python train.py --text_encoder_width=128 --text_encoder_positions="learned" --optimizer="adamw" --lr_schedule="wsd"
Rows from block 2 of the audio encoder of a small contrastive audio-text model, named by matrix and row number. Rows with one number belong to one neuron. Each number is 128 + 32 x the weight over its row's rms, rounded and kept within 0 to 255. All counts start at 0.
After each neuron's rows are labels from the 100 clips, of 14848, where the neuron reaches its highest value: "top examples" is what is common among them. Only what is clearly more common there than usual is listed. The data: notes from a synthesiser with random patches. In brackets: how many of the 100.
# fc1: MLP up (encoder.blocks.2.mlp.fc1.weight, 1024x256), inputs 192-223
# fc2: MLP down (encoder.blocks.2.mlp.fc2.weight, 256x1024, transposed), outputs 192-223

fc1.73 [121 109 112 161 133 119 103 136 150  99 160 144 152  79 164 108 109  59 192 121 153 138 119  85  71 129 132 128 159 168 177 185]
fc2.73 [143 160  68 104 102 131 114 122 159 152 123 160 157 176  95 119 139 133 197 144 111 117 113 123 118 160 150 108 144 102 109 153]
top examples: pluck (67); drive (57)

fc1.185 [136 103 147 114 146 145 140 100  74  82 119 147 140 145 143 127 147 154  82 169 148 111 172  93 196 126  74 146  86  89 150  70]
fc2.185 [126 149  71 114  78  97 140  95 135 147 159 128  99 172 101  90 146 149 139 126 104 100  94 143  87 137 171 132  74 108 123 158]
top examples: inharmonic FM (27)

fc1.99 [130 131 107 205 147 124 162 127 121  94 131 146 137 134 151 117 139 126 157 150 161 191 120  98  49 131 115 151 192 101 179 115]
fc2.99 [121  93  79 127 153 142  84 122 179 142  97 106 161 126 128 114 193  83 183 167 117 164 125 148  98 156  76 181 187 167 164 152]
top examples: square (39); pitch class: F (31); pitch class: F# (25)

fc1.120 [160 151 150 104 142 141 113 107  95 149 128 106 119 133 140 159 138  92 136 118 151 181  59 145 189 183  80 148 188 124 140 143]
fc2.120 [ 80 137  95 112 128 136 141 102 127 159 118 155 120 148  54 137 138 122 142 104 130 136  98 136 118 118 188 131  81 109 155  99]
top examples: square (46); triangle (39); pitch class: G (32); pitch class: E (27)

fc1.306 [103  85 133 179  71 135 135 145 101 102 127 118 182  96 119 129 173  90 124 105 124  92 150  99 156  58  77 156 185  95  82 122]
fc2.306 [151 126 100  78 121  82 152 195  90 121 172 147  60 148 101  91 110 172 122 144 139  92 126 105 159 168 143  85 113 100  65 132]
top examples: pitch class: G# (44); pitch class: F# (28); harmonic FM (27)

fc1.29 [ 99 112 120  62  85  73 134 162 125 138 109 154  89  98  98 131 106 136  66 139 121 120 132  71 112 102 105  91 118 114  46 139]
fc2.29 [138 145 137  50  81 131 163 146 105 172 154  98 131 116 147 107 177  83 111 119 146  97 159 172 176 135  95 114  85 110 123 123]
top examples: swell (62); drive (59); bass register (57)

fc1.761 [117  57 145 154 103 136 133 149 116  90 103 128 163  71 150 114 160 111 153 110 121 107 168 111 139  65  58 161 157 112 130 130]
fc2.761 [142 113  87  90 107  98 135 155 108 183 174 124  62 155  69  81 119 154 117 134 132 162 120 139 139 182 129 142  91 126  78 149]
top examples: pitch class: G# (44); inharmonic FM (26); oscillator: harmonic FM (25)

fc1.363 [104 176  99  77  32  99 139 109 140 154 128 153  95  77 107 134 164  99 135 137 138 130 159 126  97  96 146 148  92 154 172 114]
fc2.363 [146 147  80  84  95 155 179 118 157 197 158 102 110 147 104 127 219  98 126 149 149 143 126 146 122 112 111 131  61 119 177 136]
top examples: swell (58); drive (58); bass register (49)

fc1.193 [153  78 218 130 111 127 133 119 100 145 167  66 137  93 149 157 138  77 108 112 130 149 147 131 115  99 111 134 182 171 118 158]
fc2.193 [160 145 142  95 145 115 119 124 153 125  94 120 111 155  75 147 180  87 163 166 130  85  81 225 156 107 159 116 146 161 151 163]
top examples: pluck (76); bass register (55)

fc1.11 [131 165  87  98  72  85 161 156 144 140 120 159 100  93 106 102 134 114 104 148 113  91 128 168 128 102 158 128 127 141 151 134]
fc2.11 [ 84  99  82 132 134 156 185 115 167 178 149  67 149 131 119 117 199  62 173 127 164 160  71 182 124 132 109  97  94 129 168 108]
top examples: swell (60); drive (52)

fc1.266 [109  91  97 165 162 120  60  95 143  65 171 157 153  97 173 113 140  57 166 178 139 179 105 118 129 120  83 124 213 189 174 143]
fc2.266 [139  53  98 121 117 131  76 137 133 197 124 125 121 152 113 113 188 141 164 126 100 165 117 126  91 146  63 162 125 174 127 114]
top examples: gate (59); narrow pulse (25)

fc1.567 [142 170 107 145 170 143 105 172 151 118 141 126 134 180 205 153 142  92 136 142 166 102 135  90 152 153 158  83 168 142 115  98]
fc2.567 [148 136 114 126  67 120 221 148 125 137 147 192  93 108  91 113 120 184 141 131 130  57 145 136 134 107 141 150  41 136 158 136]
top examples: inharmonic FM (35)

fc1.277 [155  63 139 125 101 138 144 152 122 124  74 124 136  66 128 113 162 107 139 112 110 107 166  75 168  18  63 178 139 109 121  73]
fc2.277 [124 126 143  78  95 121 155 160 103 168 181 102 107 169 142  96 144 118 151 152 123  79 141 109 181 156 141  98  50 131 101 143]
top examples: triangle (37); square (37); pitch class: F# (31); pitch class: F (31)

fc1.593 [105  44 160 130 157 135 142 113  85 133 158 126  88 157 128 138  53 173 104  86 125 178 108  79 130 204 162 147 102 151  63 139]
fc2.593 [139 113 107 141 107  89 104 134  44 111 172 148 121 132 103 100 128 198 121 120 116 109 131 109 115 177 100 175 113  65 102 140]
top examples: inharmonic FM (28); oscillator: triangle (27)

fc1.583 [126  91 149 112 190 200 136  96 205 162 110  92 141 148 163 184 138  95 168 103 104 169 104 131 175 135  92 129 151 128 119  86]
fc2.583 [ 99 132  67 162 125 151 161 184 151 150 113  88 143  88 139 127 110 138 163 141 129  86 167 137 114 168 137 126  75 126 145 182]
top examples: drive (93); bass register (48); noise (38)

fc1.50 [123 147 118 114 160  99 123 130 168 134  93  91 175 101 138 122 103  40 133 163 121 144 137  81 117  86 130 133 143 128 200 122]
fc2.50 [ 85  87 127 102 130 112 102  65 132 152 149  93 127 189 114 150 152 158 177 159 125 194  79 112 179 155 134 130  73 123 136  94]
top examples: pluck (51); noise (33)

fc1.239 [169 159  79 153  72 108 173 145 155 132  79 131 157  94 140  95 109 150 150 127 158 121 190 107 117 101 145 155 180 118 175  64]
fc2.239 [130  91  56 118 120 146 181 158 141 146 113 115 101 116  75  97 200 105 183 131 130 115  90 163 137 105 111 154  57 140 165 145]
top examples: drive (66); swell (55)

fc1.222 [118  68 139 111 136 115 146 110  24 107 160 136 155 111 146 103 135 144  95 126 118 118 138 133 129 164 118 137 109 148 142 137]
fc2.222 [122 138  71 131  66 108 166 120 138 161 125 139 117 133  99  72 197 109 143 170  94 143 128 125 117 101 115 146  88 142 159 117]
top examples: pluck (51)

fc1.90 [101 162 121 125 146 123  88 119 116 130 207 112 127 194 197 138  92 153 122  77 132 118  93 158 148 201 201  71 144 116  74 141]
fc2.90 [ 97 100 105  93 112 120 126  92 129 157 124 156  49 165  67 123 127 159 129 136 105 178  46 128 154 129 129 174 107 157 135  77]
top examples: inharmonic FM (36); pitch class: B (26); oscillator: triangle (26)

fc1.494 [136 112 114  85  71 176  71 126 149 132 129 106  99 114 136 190  78 137  89 111 166 124 104  99 139 168 150 112 118 135 145 112]
fc2.494 [143 108  89 129 161 143 181 123 187 150  95 101 128 123  69 150 200  49 202 147 135 128  68 218  80 135 132  92 104 140 218 153]
top examples: drive (62); gate (54); bass register (47)

fc1.677 [129  99 151 174 157  88 139 125 115  57 100 146 160  84 158 132 100 129 139 154 156 155 133  71  74 163 112 123 185 145 119 100]
fc2.677 [108 144  64 146 108 136 109 110 170 160 162 132 166 111  86  92 173 130 191 155 135 124 112 149  89 160 159 142  85 111 203 152]
top examples: pluck (84); drive (62)

fc1.597 [115 150 103  61  97  78 161 153 106 117 104 154 103  99 111 110 174 104  98 212  78 130 115 123 169 114 135 120 110 160 137 175]
fc2.597 [ 88 101  84 129 108 149 137 113 162 197 138  76 152 112 127 103 202  61 171 115 131 162  99 174 117 123 112 124  93 161 177 126]
top examples: triangle (34); square (31); pitch class: D# (28)

fc1.609 [141 147 120  86 107  74 162 139 114 131 127 181 120 107 126  78 113 144 131 194  79 105 117 180  75 113 109 126 139 131 151 199]
fc2.609 [ 77 145  54 122  95 119 169 104 152 180 143 128 128 132 102  76 216  70 154 142 125 152 102 124 137 147 142 140  62 131 141  94]
top examples: tremolo (54)

fc1.523 [141  74 120 148 162 142 121 149 147 127 111 121 146 173 133 143 184 110 157 146 159 146 105  93 160 115  87 144 159  86  93  97]
fc2.523 [136 118  89 123  89 112 175 149  74  97 165 181  84 130  81  97 115 195 122 122 117 104 161  85 143 146 142 175 109  97 111 129]
top examples: inharmonic FM (46)

fc1.539 [137  72 134 255 147 156 110 124 158 104 140 104 215 133 138 111 114 143 152 118 139 115 118 129 138 140 115 151 162 109  88 107]
fc2.539 [104 123 129 122 127  93 128 136  94 110 132 116 127 136 129  73 114 128 173 117  86  80 134 157 151 170 180 105  79 165 121 158]
top examples: drive (71); gate (61)

fc1.86 [156  51 136 101 162 183 107 131 131  76  97 146  87 125 102 141 151 136  97 153 142 176 120  73 119 153  43 176 116 168 121 119]
fc2.86 [144 101 106 117 156 126 111 121 108 114 161 133  98 177 100 108 113 228 157 147 136 136  71 152 113 179  88 154  96  99 113 127]
top examples: square (38); pitch class: F# (38); triangle (36)

fc1.553 [ 76 123  78 111 107  58 165 125 182 117 136 149 132  59 131  82 158  71 105 173  97 104 143 123  87  58 144 138 152 172 174 166]
fc2.553 [ 93 113  61 104 116 141 166  97 161 205 162 116 103 115 116 111 182 112 146 116 140 144  95 174 102 157 138 148  66 142 162 136]
top examples: pluck (61); detuned saws (25)

fc1.199 [127 103 157 156 154  99 117 177 125 101 158 106 161  87 125  90 104  88 135 159 101  90 159 160 146 109  78 134 146 174 101 155]
fc2.199 [ 96 120  84 121  95  96 148 164 146 138 136 151  98  95  91  72 155 116 190 143 101 128 136 126  73 158 130 143 116 144 135 147]
top examples: pluck (72); drive (66)

fc1.652 [157  85 136 144 130 135 121 147 159 129 111 109 157 120 100 112 166  64 184 140 127 109 132 133  87  77  50 140 180 143 156 150]
fc2.652 [118 131  53  76 135 110 129 112 127 186 150 148  86 118 119  86 191 113 149 157 126 141  92 106 134 126 150 135  85 104 123 143]
top examples: pitch class: G# (60)

fc1.709 [128 113 130  79 147 116 139 106  94 146 155 130  48 165 115 153  62 190  78 108 164 151 100  68 120 190 158 112 109 151  70  98]
fc2.709 [141 127 122  94  95 120 120 140  58 129 178 155  97 165 105 113 158 197 122 110 134 117 126  94 139 164  84 153 123  67  76 160]
top examples: square (32); triangle (28); pitch class: E (25); pitch class: F (25)

fc1.283 [170  25 137 191 103 141 119 178 137  90 153 102 211  95 128 105 131  87 182  67 120 140 134 117 168 106  34 132 205 115 114 115]
fc2.283 [122 163 132  89 110  92 134 157  95 147 151 136  97 144 115 101 130 123 119 151 100 118 112 133 184 161 187  97 100 137  81 137]
top examples: pitch class: G# (50); harmonic FM (26)

fc1.231 [135 102 136 177  91 106 159 134  63 144 152 137 156 101 112 103 190 142 100  97 101  99 138 160 146 108  70 120 141 151  70 170]
fc2.231 [120 129 123 134 187  96 116 131 125 102 164 102 159 156 167 157 170  98 111 181 177 174  99  88 139 184 123 112 149  94 133  63]
top examples: pitch class: G# (37); pitch class: A (25); pitch class: F# (25)

fc1.192 [127  85 164 122 150 174 145  76  94 162  85 170 128 104  98 129 154 182  73 131  99 139 110 112 144 113  89 191 114 143 116 106]
fc2.192 [111 181  97  96 109 119 161 125 100 147 162 153  94 207  93 124 174 152  84 142 107  94 132  92 180 143 163 127  68 106  81 105]
top examples: triangle (43); pitch class: A (34); square (27)

fc1.60 [159 134 166 132 157 191 115 105 155 181  69 112 158 176 147 119  97 174 134 126 120 124 140 172 117 155  97 136  99 117 158  57]
fc2.60 [ 81 128  47 117 111 123 172 121 137 168 162 104 136 138 111  93 176  83 149 132 112 133  98 130 134 142 168 121 106 129 109 145]
top examples: gate (60); bass register (46)

fc1.757 [122 124 107 145  84 113 161 107 152 109 104 124 146  58 126  81 126 106 149 134  91 114 146 164  95  77 113 208 146 121 233 117]
fc2.757 [106 124  49  99  87  86 156 141 150 200 138 132 110 129 102  67 208 104 163 147 124 118  93 135 130 141 140 153  41 140 159 113]
top examples: tremolo (65); drive (55); hard sync (25)

fc1.660 [112 148 147 184 112 140  84 124 185 187 150  84 187 119 164 130 129  90 173  96 139 107 186 165 163  93 170 114 122 177 111 128]
fc2.660 [109 175  70  95 105 123  79 127 162 172 118 113 131  99 134  74 183  93 152 128 115 159 115 121 113  95 198 116  61 135 166 155]
top examples: tremolo (83); drive (64); noise (43)

fc1.617 [132 201  79 108 131 129 123 134 120 108 122 171 127 147 145 160 147 134 116 223 136 118 106 101 114 107 136 144  97 114 164 144]
fc2.617 [108 143  61 132  85 128 138 134 164 162 149 115 133 148 132  96 182 116 170 111 158 152  58 140  94 140 139  97 127  99 154 137]
top examples: square (41); pitch class: F# (41)